config = dict(
    arch='resnet',
    model='image classifier',
    dataset='gratings and oriented noise at many angles and scales',
    train_examples=395000,
    image_size=24,
    crop_scale_min=1,
    horizontal_flip=False,
    targets=['kind'],
    num_classes=6,
    norm='batchnorm',
    activation='relu',
    drop_path=0.1,
    depths=[5, 5],
    kernel_size=3,
    stem='deep',
    avg_pool_shortcut=False,
    widths=[64, 112],
    mixing='mixup',
    loss='cross_entropy',
    init='torch_default',
    residual_init='zero_last',
    optimizer='muon',
    muon_scale='original',
    lr=0.028,
    momentum=0.95,
    nesterov=True,
    orthogonalizer='newton_schulz_5',
    adamw_lr_other_params=0.00074,
    grad_clip=0.5,
    cautious_weight_decay=True,
    steps=19700,
    batch_size=512,
    epochs=25.5,
    lr_schedule='wsd',
    decay_fraction=0.3,
    final_lr_fraction=0.05,
    warmup_steps=980,
    weight_decay=0.002,
    adamw_weight_decay_other_params=0.05,
)
Rows from block 2, named by matrix and row number. Rows with one number belong to one channel. Each number is 500 + 40 x the weight over its row's rms, rounded and kept within 0 to 999. All counts start at 0. Numbers have three digits each. After the name is the row's rms in percent of the matrix's.
# convs0: first 3x3 conv (model.blocks.2.convs.0.weight, 64x64x3x3), inputs 0-9, a 3x3 kernel for each
# convs1: second 3x3 conv (model.blocks.2.convs.1.weight, 64x64x3x3, transposed), outputs 0-9, a 3x3 kernel for each
convs0.0 092:468471541461502554519502505497518525468525529461548560468470485465514522475482537533504512517495539555521530487521523467500496477484492506504470490501467521496480511492519464464475481438518503494496507469509540484535516457490458501514481512514545512470519483475468458553
convs1.0 112:535517544518449461584497435524547523462624579531521446522542564496498522507518522477474515444481485476495485514535568484475504493484528505577493492464484491458456518557557493489509527549571486552517506530538479485509591520484477467479489490499497518507480522546426508553
convs0.1 101:549514496527551508468498497451467507536512444549473400513484490522493492467466447554538521536544524516546528518490475491482487510494490443475550430479529512542495506515559528518488509543464467493444470573474444546543482478487546446489552500472448349493458430503460540462
convs1.1 088:474478544451512481466489526451492511472513431501526466471439460476414411472419430463540522402504541447453461511464487489440499505505553511531526502477440479500492508462458509451485491425492466462504522443399534489471525494494515455500533497460536590504484484478522487512
convs0.2 097:493442472492459434510483478506502509498541513492462454472484486468522503459505512516500500530536506514521522509517473461486480473479484555486503519485467566509521533529508527492478516461548491531497558516522485429503463459456473494479490470514542532556495520504485535517
convs1.2 100:539547508574514442533516559467490519540563489492529495532548519543497446525514512493476477493565561515522556472452461469416434514489493517491490507492468543545564460486486454448486481477487548619523562430444509461523502505549530541568543447442529554564491529531555497480
convs0.3 093:523565538542555538520496471510510504540519474513541459497544472533603511500582523493526509491561523484507520610633570581625569591565551494513488517536493475470495530474518538523593534519550460521506487466505505481507459501504497539488494523470473482454549491485448558541
convs1.3 102:543552498517529495551577548541513525496513539487509502498515480518520493536505508488464475461478486477476503480489510475510526506518524514505471504471477496463435497458474500460465542500496467436482505463509500482473488521471501494451497484416471498512463535542512516523
convs0.4 111:546518489505567495505495479522510489570489477447627473509533540515527494517492549549489536566494539549519476493486484467487469441485486496479501510488481552453511467522507529543520528473500491507502522509485527536499510527524508502528492503481444480510485452560493484503
convs1.4 099:452459538499530515455499467525472508506538513484516515492483446533494471459460435463479544463433445495497531515516483546472475507482479487468514498527570491512539464484510501498490480505453474467452530498510475462476504463454527474446463462448484473487537484514541521547
convs0.5 101:514533516481518533449464533523567490567540446548483449543537525541564513541517493462479467540500452500500450471476514480472504484480487502500556501535511527493451425471469448440475512470553511523460427561528488565506461454612430560565469577514502496462473506481498514510
convs1.5 092:499494562517516553499508513530501512527505556505513569505534523522544525496532544518508529506543563591564547520532496499483509492490492568516520513532545503577552412500550491506478468519512544575508540557488466519450488444465501458515489476533493504528472499496505499523
convs0.6 105:495498482434510541470507440493493514509531505486522466559501548520475524526450505530487468502512494517502554480518530480533522465506516433465437453484535512507530497439539474450483408444432457491527508479452477498542499548455446498520479447491523477430580522497553540554
convs1.6 082:524541499526551447536638576486498562494476523449476499464498478488523509416517453409427445472426475537521475560553556564526465563574487504468485504496506494499485474467460464484474531559540486492442494506410465539482498490570511504545569539518477449537478441486457433473
convs0.7 104:491489460506460461500452436474498490472488510535525463448486472446495461514533502485497497506519503538547564538510476512493471490500484525455459500452464456482519473448424512511494578667629460437457482462464508542569489495528455483502547549588580574628579521509533488469
convs1.7 101:502488468485489496561561497525506472472516536494507480586576554534527519512520506485470471508501485531530501516501524470527523493505529538562584542524526525482472397393410457467467532526504510534537518562532462478445529501483505481498444488469421425413437435426479425416
convs0.8 105:521520550553539554535472490448521495492518488521489498444488467490501500458453512488498516471485524498513515537496506494467479520534540431457541477482535501479503506512513490487504517494481559680506639571457527403547481515556485509509542479479532477526475497510480491511
convs1.8 099:495525454517480416508489471472482483499542441475479426489512552499487533466512526501461465494494488510497530544510535517496521508522522525463540554449538527494641470487458457487515429451468533587527555367404519464516435544556513561527543510580480507518543506500520460478
convs0.9 105:502455485573540458524547560476490510500470538457502488493468554483486490502513504541500537538506535504478540525479517495490522467497490511516515458492457533459458505508419527570464452566492472511522499458548509409490531509480543514494523549508522551477536491443617533496
convs1.9 096:545493483456507409502571461530485522534487537477569531496517454530495481472490488473483479451477455463469447520585497477558525450500488486509469478479447495496444458531461468510454467433525497553499473544493487490463495465573477508531498482509488528559393523542423457539
convs0.10 100:520549477483514564505543545566530502490481490473489524489467504453446472480466468510504494506482509476440525506479495528516534516481527568514477515504529450526544511515464486506506455513501496426479421650626505709506509497461503504503458518541477468488539526505530496463
convs1.10 101:527463472531465437490478472493546483498527471435481477516520520559520532516505542522520540511529522480461476572552520580528515539510488526496510457455482542568507473441542509526517523497548494424520494514552507588523574596571589511473560517484515478492489446505556515530
convs0.11 100:460404458481412481541489540487506524495458462461431494462472502450488496501504514529554475481547491500473486512491482523485463543534504480455450425495515474458493551543580554484528516535497502530508463554539495511492467470438381510456468491441542534501513504460506497487
convs1.11 097:511474474474508492521549546526434486501496502524512516534531496545498487505497482492485479535589529509561499441460480388456435382433424421483496456483560508516501442457443449483471474498454543500555488468552545573504591545580545536550595537598480526473490535504524533457
convs0.12 105:469568555504523508483479496530551443358698500463406476463463485464539529505473514486511501431458562475529489496487529467511504481521510511533565528422482511560476525457502501496503491519480541439528517444488497556533478503485446505536529497474509452469513534498486476504
convs1.12 101:541513486475421538463454534539505526547483549521516533517503422528487449490444431413440441427456465408434405491468514481488486555509468493497472493533537499472436555545521513484499521517522530515521492531539495542553500429484486485490546455504487499488475513510490451460
convs0.13 095:555559549470516554486557524529516481507474467558556560452475502416462492434460499519533554452448471519493492477476450497508497557596563492471494470460517495476434491513474488505442504531446500556550436563572452427461537544571491456482553503518511503454506483509553498544
convs1.13 096:450472545432450483444474492526504466499531499523555565486463456505508495469471455449496462495485469483504411559556545488496483484500478476458481464463445434487462537513482522489482502467466487573571361436484423450437466485396532494534577498505505453477526519494483485489
convs0.14 103:489480492467492471485510460506497501517494520499489496540511487536531485511513491523534485506510487507517504465487516467492528500500518488481470506507478509482450521482493500465534540511532496482522513490507510492500561506457513500451511514465518523477524515485524516511
convs1.14 112:558528466546500487539476505518503475542481445518488514506500478487479461507510478466503461494515495478496487529532522514497469532508476479445456451440488414449509486480514477488566489465511532435505539439505574547528533548584593508496618553502522525518526484462536499465
convs0.15 103:469411509485551462463505508487413492428462582507664387512491459500496521501500497546500545597526509537503527535508503520501462513508455483510545463446480519489493517527537511467487509505475483479497515474505518496466495535464484465480482519452512534506523423552451446531
convs1.15 093:411519460441442494513530503507537454481457559472537504520534531516530523496473464544557504428482467448535460488470535533534547551541588549585545576486492550516499534437473470471460459465480552535500524484525537477490525602531582552534499543532563561566556571417537547550
convs0.16 098:521459481490468463453450499465474497476439527455496504504485569477453513518510575469470443501507492532490509497501516499466477527463486543576507523526450509460475477456558449466588496508547549481471531452446507475494479420452485457479463493540559503442578503483507526494
convs1.16 097:470482513563570538576544455463507499482488540452481451427479435446462424480502422545531516486483466523536513496527565450463481468464449600601570620525503591522481497506509530497503541534557458525467587634467515494421469470467435471439464487462513526488509468466505450476
convs0.17 095:515518477533493483494486477564590547617424513501499472509525473476492487484528500501476556477484510530548535523529506537517490529513486475502495557555495521464522468464456460472461458496497441499505504544520512512503508503474537485489484495486477530510472573564506487465
convs1.17 100:502563504479558514535540511497511523474539692502562489468446383501479468454473400446430445416405420393493532520497496494501521496503551500520575496541515514504458513517538521457444479484480528500549489510505485421445538502498470500447496511524488444488526476512515531553
convs0.18 101:466499435438471466429511470499503495502576521522450511463515514492499546506482490491569509498617550485503564530490483504490487517497482538504501494452454472463442513456460512458460477524517500493515464466513519497519521499514529545485502538535511467459512477440466465493
convs1.18 094:552512496514553511506452528518502592517555574497462551564552553567583509553593557510452484433532535500514548539514532511512478493486489479492514444437494493473453535540555520443517593541539520522453463507489458464491528502531464495466436435504465478451460476482440456490
convs0.19 103:520502580556538499500479492545613521353520557457530521520489473492509492469467474473442484476465510497544484493503535487477485520494502542549469442431435480518500529458477497455571590476462531500534509381477558560527508592487539528476510542463576572485587562515485474466
convs1.19 095:442457416556517559542512447498529502472522502521548434465481535461481508456500487505511444503538464526559463453493521487497484499481506452530569476432541457488545507484494444511507459495523542507518476487527498516570500494462504542500513508503467432451520405413503483457
convs0.20 109:486532444424513493477493511487486498544588536417498495515475470482579511485505506566516516514471528576532487507466468480503442461483458515536532555441482492538537486511475488523558500499502512525506507481461501515530416465469495505493390470481473461543520445494514478478
convs1.20 095:554545549502499553514551492545542565475580556561596530538500493520485460491522491490515478467466505460413387474430513464429480530504490468542517458478468503435419480508492481487478507509469495454496500489484461532518493529480483481449500492484482516537518503575547572490
convs0.21 104:482489484535492474503518524532499490449553489507427510511504496500487494483476499465481578503438504513523439486512502480509482508496503440482500512488459472538531523494408446513550514434532488592488485403595537506461483504556537491431451508492483474541538544451475551500
convs1.21 099:463462484532508427500617537481447497526482469498525477508488472492539511491467516450514485498511553510503512493506528504482510507513496518424450524493429455489472487464467442503485481541517540534496530491528514490545500512489475454534526483467482446522392408458437344362
convs0.22 100:500559514479528506500530493466493518511508497520473486455506489490493497506524488515538549498520556499527508549496460536485437519489459496467502527450494524510519480462464489472419481467428438468508461500513478492518463521471490509486500507462532518456534503434519524470
convs1.22 108:530500456594570498480513549533484519552515486523517522504511532491505517491482532460477503507511523516490530458512544448451528487498509514469484493473498459515507516502467483513484504475468566488511493417512530506534504526540573442533583491518533499457496501518473463495
convs0.23 099:535558533573522512556518543519506484480536514502497528491504511505532529494500507493541509514553553488544505489493537519495546500468533530490507493413513474422472522540503552504493548489508487529489461543468444519518458518482503519524487516509577502493522528471550548487
convs1.23 089:526513509568563518557651505433507535468510561478478528562512472541503474586530501486471493512451468554486492512490500496475474521499487529554535522533490519510471511488453510508457492527494483477465555491474505493503511526538481468487522438482527500502490465512503503536
convs0.24 097:510467532505500515567528532498478538512500559563533506489478490492476468525530464494520522510505483504510492509489507492463489518508520446420484447477503470531518471508539455439486546459408507493484504404388508623457525503445545531503555509517539556586504518507443477520
convs1.24 098:505560476466467425407416428486466528492501581537499541535535563514502515472466468435519567426500566556508490520465506497481471564500507503495483528516492479471483506543504537540546449497479521447454502534518442449505473442547442506468391471489448479556538491522551528528
convs0.25 099:502447475489463493520512509463514469437444541484503506496500508512524546494507521475466495491472532481490543503461502485445509521473518506503517518543527523523498560578539531492464536473454384417475418476435415482418466462464483474474488466490469470523484472458464465487
convs1.25 096:444469500438485519434463508492473486500471500498479502556523517567531522574532535470517483494499493490467424516508533494501533491517532456502517488544568513575591510517505520508498489486485593541486530475492491494538449445504414449511455474543483521498507563523536570528
convs0.26 100:507502460482541556505499492480537480591491502315579532497527532458496513449497540489507504449547548487498522504494506468507483505492508507477493549521463491448519521502513497505522489558597476472493528527519498448510468438519503533474511488517495485519579471500600505515
convs1.26 110:557538618511649471527629609470412528510434408480486463493475464457511421499491474547486558568486489457477446486515510495488476492509485508487472534539501563518519509523545505494492522540477498454471516483462532505511479498534525567510468488497479487447439438389465438456
convs0.27 099:528519506500500512468497494467503409489483493519556553517492499488498454495510525490485520504489481501490479439490482491501469556569489449477487465504475483471470469499488487514519546479490508420459434419477438446502447485476437489471458434506488494477497541506531505520
convs1.27 097:508512485582490447517532507528568534569510459468476495555529521504462431536486457506516506547567537523519482488476518487455489545505501537464476484501512477508530493520526443479482466477472426425495434416486644639567456486452484500486499516496459451450489490444551546474
convs0.28 100:502483506511511493535497482555475490505541504464467507523531488504492488496479513536517515506482475472464504467449449510465475549531567471517516486541519564520525522496483507474495500526513496578494530453413579493520486441487490519460512487491482501534431486501470475482
convs1.28 085:574563511466480441448463411499468459460486533494489542498545539481491506465521555559504493500515460459509462560549583505496500451393458530508540520493503528425488480498499492454470499504531528622569564592549569480459456535455516537503477501551486503500455482489445457503
convs0.29 094:459531486454515463463507490468474460505512512480529511477469466501498495474499515523512516483546509441483468501503466487496469500517490442498470452478470479513492489480472489516518486528520575503631550408494514529594461515516478524495491508515473457462481483510474464425
convs1.29 130:485492468467508513504491465510463468436503575517512469552508517580479476557483501449476483480520467529617508510490471514542497530530524480507498534547533585500443439484487508496495499529494476486526495495483481465468463454495429524551418522561492463484492526480516527494
convs0.30 104:496528527516510513490469503468516523455521523485512511467510520493507523510525519485484492484499506492507518497493477503481465511514499516493470470487437459486455513538500488524495489527486445454467471455465494437476536545524477511485448481441483511552490478522524481502
convs1.30 107:544513443524523486517514515545496484534489441489495544504500463506498469512503467513535477492546532431446492492507553485464477539522515447450474463478485487481482521514484472503485523516490478477494480454518498542604539535563592517528595529505505512511511469476513473481
convs0.31 100:495468483467468540473480486552481472532457507519546515564518467511478419553510437500521466487514483482499472469500568449511540480512547524513561463510534537562566481486498457487517468525565462503534433565524508622496475451454445433515455498568454530528497520484515518458
convs1.31 091:531494530509504532511558571505527474550472455517513536461444450455460479485512512498505488512511536519489486512486541510489568534544570522431498446419525480537622523491462473502492474490491532472489475457558466534534555515527540509495530502434540479546527481502517485501
convs0.32 081:534509488511526528503541537513505525493544539516511504558526508519526504490516496458489437450501483447467460470524481473508479475518477495477468544474478518485495416422400422412378424419376430490450448465472446493465502489464487477482466517493530540567482478530526512526
convs1.32 104:458485489488509533504530533513489489475437433497476521532537542491503494475468471558551513545541493536516462521545542511503519533516508470452465521487479499466457374366389398363361366323314508517579517485517541511497527519504553521481539525507585497463563479450597515467
convs0.33 103:469484510485534493525522502478421511348504560438493496467455506427436532493520549481473489475524522529529544550500450523502451525527488573568523537485463483489535582523459569549489558516448494505458562453451537523490552512424548446465500503479472462497484425461457462465
convs1.33 095:507468511501454515503443451531544494506494552484476481497575553511530533509510488557507509553515530538530555446492579430499585488524578549600581588551521574538559556549522572542467573536441502605543480567482455447402461470460451462432501449474508522538484478506481465503
convs0.34 102:518508587489505507564510481495584497507445544462519515423525519504505502502494470487496470480525520502555525499531531508486511523506497529506505437567498468461568565468540548543479594479533492564482513488488527500457515489526510513497537524498476474461542458535451491477
convs1.34 089:509477486495484487478488461505529517468532518540531480575513537546533511566514467506466466494476475520467504477525546476475535481486509457492410513507437481484489550470543538470519488440506561547476523505510482451493507463382510476414470456411543516530476529493484540515
convs0.35 095:472507513504495488494448481469463414426487431383452455483466434504485466471468474553449521466398469478489505492467473486478468483466447448469524515518525492501442427465494402452528455512511541539489585553517579532519520485484543522460547487436455463469524537487513524492
convs1.35 095:421519514461457467496471483423484525473535512465473423529526511510525489510515469506504512516478450520517452635636657613622648640653663581515474545460474503430469545515473529492513510508474497518548489528558474521551458479416463541495490524487465473456516508460517535444
convs0.36 100:502491493448462522459472463522465505490440455489431500458500439504508510492446466506451458535495485409450456507483507458500498472482500491457529591535470548539422513483489536470519482555574431520495464490443498408534463539500472493508459439476424508513489431486508490491
convs1.36 089:521510540507538522521634551514475470526421487512430431500531549474530468529495478524525575522484453608566533499487470487430402477448485520526471540500539466451518554524490483538501521517508466544502515464468510446423518583492560601465474491503528455413501431448505409429
convs0.37 100:505524463585537437494515460551444474485601466542546455489443516495486509511502547472504416490500451470471488511540525482528528518510519490490485488483523459510554494508467447495648563504510485492548457265593540479513519463477589553418499518478498434540468452499457456498
convs1.37 097:558543533529456545448490583532594538525560501488514570496529513465487517477522509506469430481483432546510465479474500529476492502517455430512472498562457498513488535560566470574548526591574521527536490541562525485470564532548541564489564547519472529555529524522539499488
convs0.38 101:505467484495488452508522517451511468471458513510534518550541533497512488514498538528528549507536496465538425580620561484495451442419388512537496539524458533479462482511510494470494515526476505488523463484526510491557470457519465459442413419469549518482504563536494536511
convs1.38 082:498541506479515505512511499478522527486546525491478483501456393554519466511470409496519556491493436470439441424447452538550563602622598539572550567543508513481469480445504503506477462460509540491483462505483435475438578578535478526518500481463500466443481490452466478468
convs0.39 096:551588507507511579533572539543563546562488531548566628518513485556565505561575520502431517499469455511477513525474529508472496541519562441538506517587535458468480538539526516488442466478505472521428469604488474471471468484515500467492497493466454581511481495497545545547
convs1.39 097:471438444387450480488474446525487472463501614549573600530465489512447496526517524551551518527456466470440445567498497524487461522471491487498517536538520508497424524556551534515475568535511493520504487567482526538493547514484479474485472486482536456451505467455515518517
convs0.40 097:474582487493563486500495462477491480517609522465481503481504523482523519489498522479459501518453521491459493506497470531513458448490504506485519522445451570543520476507541483528482457511505550518505502565555527434477494510490483539560494510451588470467423427534555508458
convs1.40 098:470473471579504477562510505485523529489516451502491459486488494479474468490511522591558540492417402466442428474458488416419462513506512495541574494524529516448444517573510535565548437519539543507507585553554493477505517468510436448455501457514486467492485424472509490487
convs0.41 099:453509499463482508527559565497554488536470506521538518502480526525465497484479487478456495472416457487447464528505478521503466531514486477533493488551462481510573501586498493582524436476553485453519471455488447457562511509505510441466471418520489445475495467481499512514
convs1.41 084:470497513483534464438518550423479526448533534465561518465473522426443498460505574496510435506510454470433411531489540526525527588576556484470529504519508539520530528551501479519546523530552426517478476547466374429434573551571511476481435450464479465502489494483492484476
convs0.42 102:513489492476450498522478464502510517544439532552526523535483486495514470514546494553419419603512374555601513449456479444453502533472505498534498433514480422465513504475523471421528516466482491520506456521542468476490471509476490443499502483477521525461414441500492465515
convs1.42 093:520517484523525474540496448481526564541525510561540526513484478511537493514501501474501481461467527550493515473501467486445499487503486477438466511444479498486478485486507503490475455491497507554448546594556476498498472495468541470539500544541465472419451523476468459483
convs0.43 106:496599490488541503484520507516540465482590471474537492542532539503483483509496483439469524457449543486449509490502449473501437478512497512486455527451423522432439474518506445421478490445491518515554490474524495450502469499522489523536461503465483433469475454477462507490
convs1.43 098:476536528490500533518529489531537545521582527560551452482526496480509522506521500457485562472513595453536589460469489429444440446499434474502525542519483504447472417450500402441477413442462504545532496536508475502493478483482512473460516506477423500531401466552445475540
convs0.44 100:428457518446484559495531520504465530499461527463450545537475472521466472511475461478519463489545496480495465496513565501531562469501514463524503551586515552547494628542475608515391533482417503503480520541494529526525530482425552480486496450479444552542471529548470494578
convs1.44 097:430475485518504488604514478521462481462470523449517563517468513528448523482437544541481483489483463515529445553537563502492503486457501546534547516515539505544615566487463494441466515489458496519535527533516506483483466502496461497502507526523485453462492501446507503474
convs0.45 104:451593494491453460504540475510497482367677451543436425468462546500517524529476477464515510533467500502516494495489484493492518472527494551536480493503530546509473487518492488542507480434455501474508481513533508527487497503482455449518501495501571463474536497532501426489
convs1.45 101:485452526532590612524562469471473402522387468455438545484511496499512469514520471543594505558454528545493498535492509509489485526506490500513512532557499521509504533514495545490508543517544478510493478491466503493465544533562609561498490494500474493457412428328509449422
convs0.46 104:527453447507538569493492444488570551558499441453508507519536484574576555471464502563576569516496488485485443498504516519543529480461453457431505521537595497521525447451478563548502499509458437428438499522503509499494544490450565563509503513493418436489528513519451435505
convs1.46 094:500506502560482496566558507531528547516508571544498485556542525553564554532526544507552514467484498508576499544519496515481497464449448513476444533509546473445501439394451468463506456463451478532524493550526459502546533528558459478511450462524487511438487508536428484441
convs0.47 103:569472473503513546553521577497491536513540548581518482500508518483564542468503500469509536502527505509452464539497480518503493483497482493456525455462530541575547456513519486485518485474476522508516480489520489553527504474518479552545510569493508480508520488492502516468
convs1.47 100:463506476588505483519502531491513592507495513576550540514498484508432483461492522509512457493578451568530457505495523490482532567537573473437504534560569511543616562527525527524481484512505500498469538505487449454487445461500472470479453474530452463451461419385450415413
convs0.48 100:472456542488435499498484471484483527417387520598485532523501523478435499489500497429468482507523418447451485497498469512476485513455475481463420515562528489484450513579537531506474517507511483472483491631509459513506535556545521434469539471526560538530490529511496498475
convs1.48 114:433499520498431481496465501491546544523521475493503527525528537503506494548518513411451466443509480428451447446408431447407419481467454515489480494494513481480511591530549569515536497499516495530516468497505465468483467498496458508512456502522515526536543552544476557556
convs0.49 096:444477478482476505457504502535523467552506469565497470537459511600508506580505528515497443555528437508508451427484553435503590467530583519563524485474527403402463531521557489500604463479566492503528443529533448505534459464480470468504450426471525469489508510510477508542
convs1.49 090:510472497574498539534495495491501464520552482542529501506555560549528571529539551456501555443518602466492580546531471530465414517466421475458398456464456428490494501475435532474490487511471483456474502436454524466490487449560488484546500477574485510511476568546522580589
convs0.50 094:502500512512513501521519515511553523486494560500513539502519473507520484504501489498464459508503450523521511479485477481484493512515511454512465496539464483503468533505523504448482503445469438484525477411441542482544553579566530511510519515487516538502471460470472473482
convs1.50 138:465485462499465444515483453490461491435511549484519502542517490557530492531517491485482516496532505557631548553552549534545514522487520529531524549492507497474518529533502525519510503504504513541444534490406477395403548536431490564466421464425486522496500519521480501499
convs0.51 101:467489489511475459492524513477515466495407470630373471480497493462513457490537484515534480493505504545553555493475475522498511539513489490535506444466493448441490497515466436449529481496532482551537486504465490564492500471481490504498538511511515519508401609498490491498
convs1.51 095:497505521492479515543462543509485426506491403529462492429539501446534528474510545586592541561511507525517487535571527516517505519460482498462463555513502526541537449487468438466477492515547537551530500558476473486521463445479478488429465503501592593514555534571547535493
convs0.52 103:461478454480478481498475463456521516407536418520561536488507505503545503479500499512570533539544535514506499482486471472495525509503532492452510508514535480478491485457461510491499498515544452529495495506576503456511493466493476521462510519465482404507507457472470498527
convs1.52 095:476559528501535523480541479478506490529495449540490462496446473519438439462405427467528482527495473510457442457461487468436457468442479521512463504454451480481463553432436579517427483504462566558535472481508476453498554540475534508496490514507511574542494556503471462489
convs0.53 100:535508537515518525499493459476483492547462513468499503505503463483508466488486462531495501497514501499466515556459499524466498509467480483528484496487498469475518517452535503502468484464493496536495419615413462526565560493479520460548513502521477629494486527494480530544
convs1.53 109:435534516511618518566489492502434449511480423553474473506528488511560489503512522424523512450539563531579538520561524529555535524545563489454465464444477446471514509478523514480519498492477474504501501481519495493539550459508523431481597486515433454471418505443425459478
convs0.54 105:486485505502515470515501461506497474485526499500515520511512474520532498463457463492490474478526507486473484484484479515530515509503517498527469532488465476483474545517508495524508489480457558567620505512515428426482405524516483543519480503421522499495487475496485503472
convs1.54 099:543516485531523552452512543515523521548470459514471509524483458515489475545527497489519503507515479536479453535525548485462464551523512469445421439445476466526535558533527552508512546516501595510538505462507516550519597590554585524506552532475495521488515517462534520464
convs0.55 097:501493475508492507488496487544553501503488482499478493462460484475486504461496466485491491496497503502479505497493464498495464497476464467510459520578489492512450418508528473549559461513515465464481500539544465466492513535502516494512556514518522551535552552519548553487
convs1.55 092:493505505503463463475470454469534530472536505462502481519558528505565500490536473508527499450478491464499506491508481477506461459489400444447548394440597451506577471514494465503479437493502482509533501522550535528534424485462499557522497548527566531541527510559507530543
convs0.56 090:455555508502538480514530470447534460494616468397451393484520500481526522489493481455472513445500449460475510500473452517518495462515481474419548483444555612574494520531477536499380469508490500442482484514567492543495499474499485475510499453469519486572434559604583530488
convs1.56 111:508510472513446525528530590487539422555535439471433477482533489500491410500499473494477502468442502525484450458413445460368435492408447533546533507515524536535553563577537560577529507540501506509476502484458501500537555524509504508522437452531505547587467429512513456489
convs0.57 093:461467492477502524476511501513482498417458506460450510522544499501534499488500498463444444469421445464401409471508512463512533457494495540530485558525455518456440471534522447556618472518533552541514573473501516524495480444476483572527518531531519484490566513484503507518
convs1.57 107:573591597518480523522479494503535581515543646523495496477473413463438418428444369462445459427421440404411434485461482498490524490450478502513501500469474514466462533538510561548494570578519431488460493514500477484519508517471470537507465512552540500539507549613501554624
convs0.58 106:508481424533579528564574581542498538438525490414549491484481517478516511428478489502502521511540542446439495544549520500500493450459468470478479496518541534514509492489527523515532469501471535519519507469462534490442539504521528513439504548525457480470490504484482498484
convs1.58 085:547493479523538434455503486498503448486499483457455472505487469522506508494500486474513531528512528536501479457413419526474448591542509506500473507504468502538517521485531475471536457483488562440440518505491512548541538488477498509524471506495490482531457454508438454490
convs0.59 097:496477517458505505478478468509494525546470521563506479526506501519527521509503495499491504488504507495503511514493486511496507514509516528510514491538484515538486502528526596566364518516437413420442497614418457519431504431491477516531479485450505528489532517478484509519
convs1.59 132:496530511497512499469515467484500502515443567476490465515507455530505484501524498484440498502474487545554552540554501529542559509534532482542538501532498518527443523432470526508461467491473516520555467552526469502427555570454505467486466478492515475494465473503469497502
convs0.60 093:523519495508508520513519551523588569484550572529527529400408437409438461402412413474501528458506520497532492530474459531499479526508501551540521534507494485508522432473477468524501555539479631611505507477480476496457616591566599562504530543540452492460491468439487491476
convs1.60 098:498533561503547595521563548524500529488524542545539547351383449341447511397460567478441442536536518495451462542528548498519523544504545524500494479467490475465544508470483522519526500471516520615612443512585387392477458460471460432488537536503520503507502495548521476536
convs0.61 102:488499500450496521538525488498453481654506463455566509474531502522531439514501521513507506523517557503472524504471502506490504485472500566473546491511467561426492487474484528525415495428429478449415389528512465381427504486517437504517524498463495514523482448529600505502
convs1.61 092:471481480490441445438497505494531537499475514529482465503461505500503512512509530517496494440460465519505527451454519411412499461492502457490526474484474513481452571533573519536517575510516475472507509490551459533539528530533529520470507433437522536524530547511512556527
convs0.62 103:563580561544562548550498489471476494503474553486536544440485426453498441471519463482478509487516521510514515589551524528504491480479490491535665485564582534530530371460482421457437463475426495501459567594496524457515540542532587585606562596588459435456506465466451457473
convs1.62 127:507544490551602490433494546493525528572526388488498476396357444410409484424410525475475480487449447473490496463478548474500550458481526507417460515460489462487581529524516519522524531546489451488449465494482426555467538521548513485547506495532526480488494482518466482529
convs0.63 098:511512476486507553510489528478540525484513462477484487408459501422546520435491482451501526485519508477492497558556532533550546493506505422386527446472584534505481438493488544517425495526543530440503556647623482441433515503520478560574516549480526484492494489498462487486
convs1.63 100:480445531502439482464499546496501522517495502503486535560555558575530515527502506514504489518485506506513541558544502552534566517545547497459551496460559487540541482475452483526490473521499562522549522456514570575495500505526453396480473459518515532468527530519526555534